config.toml
model = "class-conditioned image diffusion model"
dataset = "short English words printed on busy colour backdrops"
image_size = 32
conditioning = "class"
targets = ["word"]
norm_position = "pre"
qk_norm = false
layers = 6
positions = "learned"
residual_init = "none"
lr = 0.0033
beta1 = 0.9
shampoo_beta = 0.99
batch_size = 512
adamw_weight_decay_other_params = 0.01
Rows from block 2, named by matrix and row number. Rows with one number belong to one attention dimension. Each number is 50 + 15 x the weight over its row's rms, rounded and kept within 0 to 99. All counts start at 0. After the name is the row's rms in percent of the matrix's.
# q: attention query (model.blocks.2.attn.q.weight, 160x160), inputs 0-159
# k: attention key (model.blocks.2.attn.k.weight, 160x160), inputs 0-159
q.9 102:54 92 65 45 62 31 29 50 53 43 52 59 45 47 63 76 67 64 63 50 57 58 70 70 58 67 46 78 65 85 74 61 27 20 42 66 70 54 63 33 43 60 47 52 76 32 66 63 75 49 53 62 47 60 46 89 40 42 40 68 59 87 49 65 25 34 63 34 41 47 84 34 66 68 45 45 62 42 51 45 71 47 56 70 56 42 41 41 38 70 76 38 56 51 63 49 49 39 60 48 67 54 46 56 52 55 46 59 68 58 70 59 67 49 78 52 53 72 61 47 53 71 50 57 58 47 62 52 84 43 58 44 53 58 65 49 64 21 37 61 40 59 27 88 67 60 71 63 52 46 40 49 41 75 52 52 52 36 56 72
k.9 090:30 67 64 35 43 23 37 40 54 19 41 45 71 41 64 63 41 28 59 77 49 56 70 50 54 51 65 46 60 59 45 60 32 21 49 63 65 45 38 36 64 56 64 54 66 34 53 38 25 59 45 34 52 63 32 82 49 47 31 55 49 72 43 52 40 49 23 38 54 48 60 29 40 59 44 50 39 26 48 28 54 18 42 56 56 66 46 36 50 46 43 72 57 44 55 62 53 31 27 74 51 82 50 54 63 35 36 55 84 16 63 47 64 58 44 30 49 34 49 67 76 58 35 81 31 33 49 20 66 36 46 58 76 35 53 13 74 53 56 25 60 46 59 62 34 33 41 58 79 31 39 39 52 33 47 58 47 36 48 56
q.10 100:27 58 65 94 20 47 57 32 67 53 54 33 37 56 65 39 55 61 35 63 55 58 40 53 44 34 50 45 55 11 77 61 83 32 63 47 65 43 40 61 37 77 70 49 58 50 34 38 60 36 50 62 48 48 71 59 55 72 65 65 37 62 60 53 68 57 43 64 64 46 42 77 54 39 58 58 48 50 56 58 58 58 41 60 48 48 69 28 47 68 78 37 58 30 07 42 36 35 69 53 47 37 39 57 39 52 55 75 36 33 60 17 48 29 52 78 84 58 49 64 53 38 34 36 65 45 53 38 84 72 26 52 55 42 41 45 73 55 57 54 52 51 57 47 57 41 50 50 79 84 47 63 65 46 54 31 25 36 33 41
k.10 090:32 47 58 80 52 43 74 05 55 43 64 31 12 26 47 35 55 51 48 52 48 18 50 48 45 33 58 44 39 14 67 70 51 45 46 50 67 53 54 70 60 61 76 67 64 43 49 26 47 56 52 41 52 83 45 55 59 48 59 57 44 82 61 33 61 42 29 44 68 48 37 44 30 22 48 58 47 56 53 50 59 60 38 57 49 38 51 38 74 72 63 21 47 62 40 20 41 37 65 43 40 41 38 52 32 54 51 49 66 32 83 60 38 68 31 52 40 52 72 60 49 75 53 51 31 52 40 44 60 53 27 75 48 54 47 34 71 31 77 53 32 53 44 65 36 34 61 57 75 66 69 24 64 70 60 63 46 40 26 40
q.11 097:54 37 45 30 57 63 32 48 53 60 52 84 46 43 79 40 72 25 33 39 42 75 45 34 51 09 55 42 54 57 52 30 43 37 19 37 42 59 60 29 19 48 44 65 51 67 55 63 48 55 41 54 51 38 60 24 45 73 45 62 57 51 45 58 52 27 72 39 31 47 71 47 82 41 40 30 44 52 49 47 67 42 33 33 29 65 52 64 58 41 62 40 58 63 65 58 16 42 70 51 74 42 63 18 62 75 65 44 44 56 51 57 54 40 38 80 40 59 31 63 44 45 42 43 58 71 81 24 87 46 34 69 48 59 39 70 42 36 42 63 49 57 43 65 59 81 75 43 44 74 45 73 47 67 40 47 54 46 59 32
k.11 104:61 67 53 52 45 59 32 32 39 34 47 46 40 16 63 24 42 46 28 01 40 70 51 63 37 43 26 70 56 51 61 31 51 73 55 57 41 42 67 68 18 54 63 57 49 71 44 38 65 24 39 35 68 46 46 51 44 40 48 43 62 45 43 64 54 31 58 42 24 44 44 69 32 52 40 72 03 34 40 60 85 63 55 63 37 45 62 54 76 45 45 57 33 48 65 57 34 46 57 35 66 33 34 21 42 54 39 60 47 60 49 34 32 52 58 56 40 50 58 58 33 32 64 39 54 43 51 41 73 35 29 43 47 42 68 51 24 29 66 63 45 63 44 70 22 73 81 64 68 46 58 48 34 67 44 29 35 48 69 64
q.12 098:63 56 49 44 61 79 30 58 38 51 68 46 52 67 16 51 57 93 44 45 62 37 48 23 50 48 21 41 66 47 56 44 66 54 39 40 49 31 61 57 30 29 46 60 67 51 61 51 44 26 43 54 47 64 40 34 48 55 36 32 34 27 37 68 54 55 29 60 28 55 54 71 16 68 63 53 35 40 46 62 49 38 65 65 39 63 45 83 28 36 56 54 44 80 64 80 44 35 66 37 54 80 67 45 39 64 49 47 45 57 54 46 52 37 34 21 36 37 60 62 77 44 69 46 51 47 52 34 39 47 22 51 75 44 91 41 33 79 55 30 39 69 48 41 55 59 56 66 67 43 42 56 68 39 56 41 27 79 42 63
k.12 100:80 37 51 50 60 66 13 66 49 62 76 56 56 59 52 47 62 57 49 69 47 40 38 57 49 14 51 39 39 48 61 29 73 23 45 54 45 53 52 56 33 43 61 65 79 87 20 55 45 37 27 49 65 50 45 36 40 63 43 25 49 34 47 46 62 32 54 48 32 40 63 63 56 58 35 34 91 58 51 33 76 51 44 34 38 60 34 71 28 40 31 76 59 42 58 82 38 47 77 35 58 56 52 50 38 52 62 50 32 39 60 36 57 49 68 37 52 72 53 49 66 85 49 46 48 61 45 50 61 26 59 17 61 66 50 38 52 58 52 32 60 42 76 42 71 60 51 42 32 33 64 44 67 67 55 26 51 42 79 27
q.13 096:55 42 32 47 65 61 45 50 47 82 46 28 39 75 36 50 57 56 44 46 55 30 50 35 62 55 63 49 24 52 61 59 69 38 52 59 67 46 52 30 28 73 48 69 42 55 48 43 42 63 74 40 53 83 68 55 42 53 55 49 48 38 64 59 53 38 28 43 49 73 45 39 79 55 48 47 62 64 45 58 45 37 67 44 49 19 61 47 54 40 38 24 65 33 51 66 37 40 27 67 41 49 70 61 85 86 63 44 39 36 60 46 48 52 35 50 59 67 38 42 61 44 53 38 53 34 84 78 68 44 27 69 47 60 35 66 35 58 55 55 78 30 55 44 72 73 74 58 51 49 53 98 50 33 00 52 59 55 58 49
k.13 096:36 42 52 26 77 45 46 46 35 38 57 03 48 51 15 50 50 32 37 41 58 25 33 43 60 57 58 40 63 72 50 73 46 47 43 35 60 73 47 48 35 49 66 88 69 31 32 52 38 44 50 38 48 57 51 35 52 74 66 42 66 65 70 54 50 46 29 33 53 63 54 54 76 39 46 28 38 48 41 21 37 44 58 37 78 47 65 37 42 31 20 61 77 65 62 56 55 58 33 42 52 58 40 46 35 68 19 51 46 41 24 52 47 45 44 43 67 48 45 45 76 36 52 53 38 36 75 70 43 44 51 59 82 48 40 22 52 83 68 30 76 59 59 46 45 40 60 64 67 30 39 51 83 70 48 46 33 49 41 39
q.14 106:18 52 33 42 67 59 61 77 51 48 46 59 61 95 47 58 48 49 60 52 46 47 61 80 30 43 47 47 49 74 33 64 25 31 17 23 37 57 58 59 71 38 32 57 49 43 43 45 32 43 59 71 27 32 47 31 67 66 70 42 49 14 41 53 38 27 53 45 51 38 64 56 38 56 47 30 46 44 63 67 35 69 51 68 41 44 60 52 55 46 80 68 37 49 71 52 53 53 83 46 59 05 52 43 47 40 73 36 61 66 62 46 61 75 54 65 42 77 59 59 64 53 86 58 50 44 64 43 53 73 41 61 28 60 60 51 61 43 30 69 47 55 41 52 58 34 43 41 46 59 31 38 67 32 32 79 35 68 44 49
k.14 093:21 35 43 37 65 40 48 54 63 57 25 68 62 58 52 65 52 49 32 45 68 78 59 54 45 34 46 44 41 52 59 76 61 56 59 41 53 33 36 28 02 33 65 63 56 56 29 49 37 71 33 79 50 57 46 27 41 51 48 46 36 40 55 73 49 39 72 36 27 68 37 50 52 43 49 32 47 42 18 38 54 59 42 46 41 67 40 43 19 42 39 54 22 30 28 43 52 59 64 64 32 41 58 51 50 26 46 49 54 38 92 40 49 42 81 23 39 42 74 32 72 46 77 61 65 17 59 41 43 54 44 39 50 49 72 53 58 58 43 64 60 41 49 78 46 20 39 47 66 35 56 55 58 07 57 48 58 58 50 41
q.15 094:56 79 35 48 68 65 57 14 31 29 23 56 35 65 71 29 61 46 38 73 50 45 51 59 68 65 21 36 33 53 56 50 45 18 33 63 61 17 46 41 20 76 50 28 44 73 50 35 50 47 55 56 58 41 39 40 43 58 39 31 36 15 72 57 68 48 29 32 26 36 61 38 43 60 53 59 44 57 25 42 59 56 71 48 42 32 38 50 52 54 38 34 57 51 70 68 64 52 35 37 14 55 73 33 36 60 62 71 61 16 53 57 51 57 62 27 36 62 71 47 59 43 58 53 45 32 71 49 52 20 45 25 43 51 62 26 40 41 57 38 47 45 45 65 61 37 33 60 40 31 48 45 75 55 53 32 53 39 58 67
k.15 093:70 57 53 70 69 45 59 42 37 47 57 44 39 57 75 33 14 29 66 60 48 69 56 37 44 47 47 28 57 47 35 63 39 04 51 43 75 32 52 33 37 27 61 31 47 58 52 61 52 52 64 32 53 43 38 27 55 46 28 52 37 37 10 62 38 49 28 32 44 37 32 36 40 53 56 63 59 40 52 60 50 31 42 60 66 76 39 54 49 79 34 77 52 45 60 39 52 37 30 40 47 60 72 40 39 58 67 76 71 00 46 70 48 57 65 26 42 55 56 55 45 75 56 52 34 61 46 51 21 45 48 42 55 34 61 48 43 38 47 47 50 44 49 50 56 50 36 36 54 54 29 27 48 08 71 38 25 51 28 59
q.16 086:28 34 63 71 47 59 47 67 61 50 41 60 48 46 66 59 49 68 42 69 54 64 38 38 43 36 37 58 61 68 53 76 55 66 74 23 46 53 58 24 46 36 45 51 80 29 65 53 48 95 54 79 50 66 33 33 57 62 63 49 66 65 44 63 50 48 54 62 56 66 46 52 84 71 73 42 67 33 32 58 42 44 61 59 34 63 56 57 65 47 59 44 63 59 25 79 57 68 63 46 56 40 62 41 62 42 47 25 19 42 61 69 75 47 47 91 17 61 53 57 32 34 31 41 59 57 75 57 78 65 68 44 51 41 29 41 38 60 49 62 55 44 32 57 78 52 56 64 51 81 41 58 86 40 51 38 56 52 47 47
k.16 095:36 74 79 82 59 42 62 35 55 31 51 23 48 44 57 47 43 47 56 36 35 75 59 65 33 36 27 67 28 53 46 76 44 67 67 65 58 32 47 73 42 62 73 54 63 32 32 18 40 62 61 55 45 49 51 73 55 64 71 48 41 33 41 45 54 36 39 45 32 55 41 54 60 63 40 45 61 31 25 48 56 66 45 58 42 49 74 50 68 37 54 47 39 38 35 66 52 62 67 58 39 23 28 18 54 33 44 69 31 74 50 49 48 57 55 94 40 57 74 63 62 21 21 28 48 40 38 66 77 50 60 35 48 48 41 40 48 47 62 58 40 26 65 91 36 51 61 67 33 31 40 46 65 61 44 38 36 30 52 43
q.17 072:34 64 45 90 48 51 44 67 49 55 27 49 41 38 77 45 45 46 65 49 69 59 72 73 47 40 51 75 40 70 29 58 36 48 50 53 29 58 48 68 57 83 39 30 48 48 36 69 51 53 68 59 65 53 38 55 55 37 38 63 23 56 52 18 46 31 68 52 57 35 65 44 62 37 32 59 47 40 56 69 28 65 32 56 32 45 68 41 72 50 47 69 21 25 68 51 30 52 58 41 54 32 43 26 45 37 50 59 60 79 67 70 63 47 57 44 56 69 39 61 33 65 59 41 31 49 49 42 57 79 31 57 48 39 45 27 67 32 40 43 49 47 52 90 26 46 75 53 12 84 44 64 34 29 46 30 49 40 56 31
k.17 084:50 62 50 48 46 50 44 61 41 26 46 41 37 44 52 71 50 35 46 31 19 61 76 63 64 61 41 50 55 81 46 45 61 39 74 45 40 48 69 17 38 40 23 30 54 60 16 64 47 23 51 27 52 06 52 77 49 39 42 58 36 59 69 57 51 58 54 52 54 74 35 73 24 64 73 65 39 58 54 46 60 46 50 52 74 64 56 18 62 41 84 27 54 51 24 53 53 73 70 62 66 60 56 61 45 77 64 50 68 43 82 46 34 46 79 42 49 36 79 53 43 30 75 41 77 51 43 63 42 52 61 62 59 19 62 56 35 52 28 47 55 50 50 43 63 40 55 43 59 40 46 52 50 25 58 55 42 51 49 67
q.18 088:35 72 24 36 29 56 64 44 41 33 53 45 08 44 30 27 69 49 38 40 41 41 75 37 34 38 26 42 19 24 47 41 33 71 33 61 50 25 74 61 42 57 39 60 45 34 52 52 49 46 39 55 38 54 53 64 36 56 57 02 66 36 36 40 54 49 00 43 44 59 25 25 46 53 45 40 68 57 48 52 40 49 48 71 24 05 56 37 33 63 48 69 39 71 73 40 44 47 40 54 59 41 45 52 43 63 52 53 72 40 24 40 33 46 33 46 17 59 54 51 61 43 54 41 41 69 56 39 30 65 34 58 56 63 49 36 48 50 63 61 32 44 28 37 36 41 52 46 47 38 30 57 50 67 35 40 64 55 51 46
k.18 084:15 45 60 45 42 35 62 44 70 46 66 32 62 85 51 72 71 47 33 48 55 56 58 22 42 31 45 50 45 45 36 68 58 51 41 47 74 34 69 49 75 52 51 38 21 71 48 53 54 49 74 49 58 75 45 53 71 72 68 53 55 81 38 39 41 58 32 59 42 42 47 49 55 51 39 67 35 53 49 46 69 75 46 38 59 72 76 54 54 41 40 46 70 78 23 51 47 39 46 42 31 62 42 54 33 81 79 73 53 31 62 48 57 33 47 76 59 35 65 57 68 20 35 51 40 53 40 60 31 49 34 59 61 66 30 55 71 33 60 47 55 60 74 47 35 34 41 39 27 47 45 36 83 86 35 28 32 58 40 53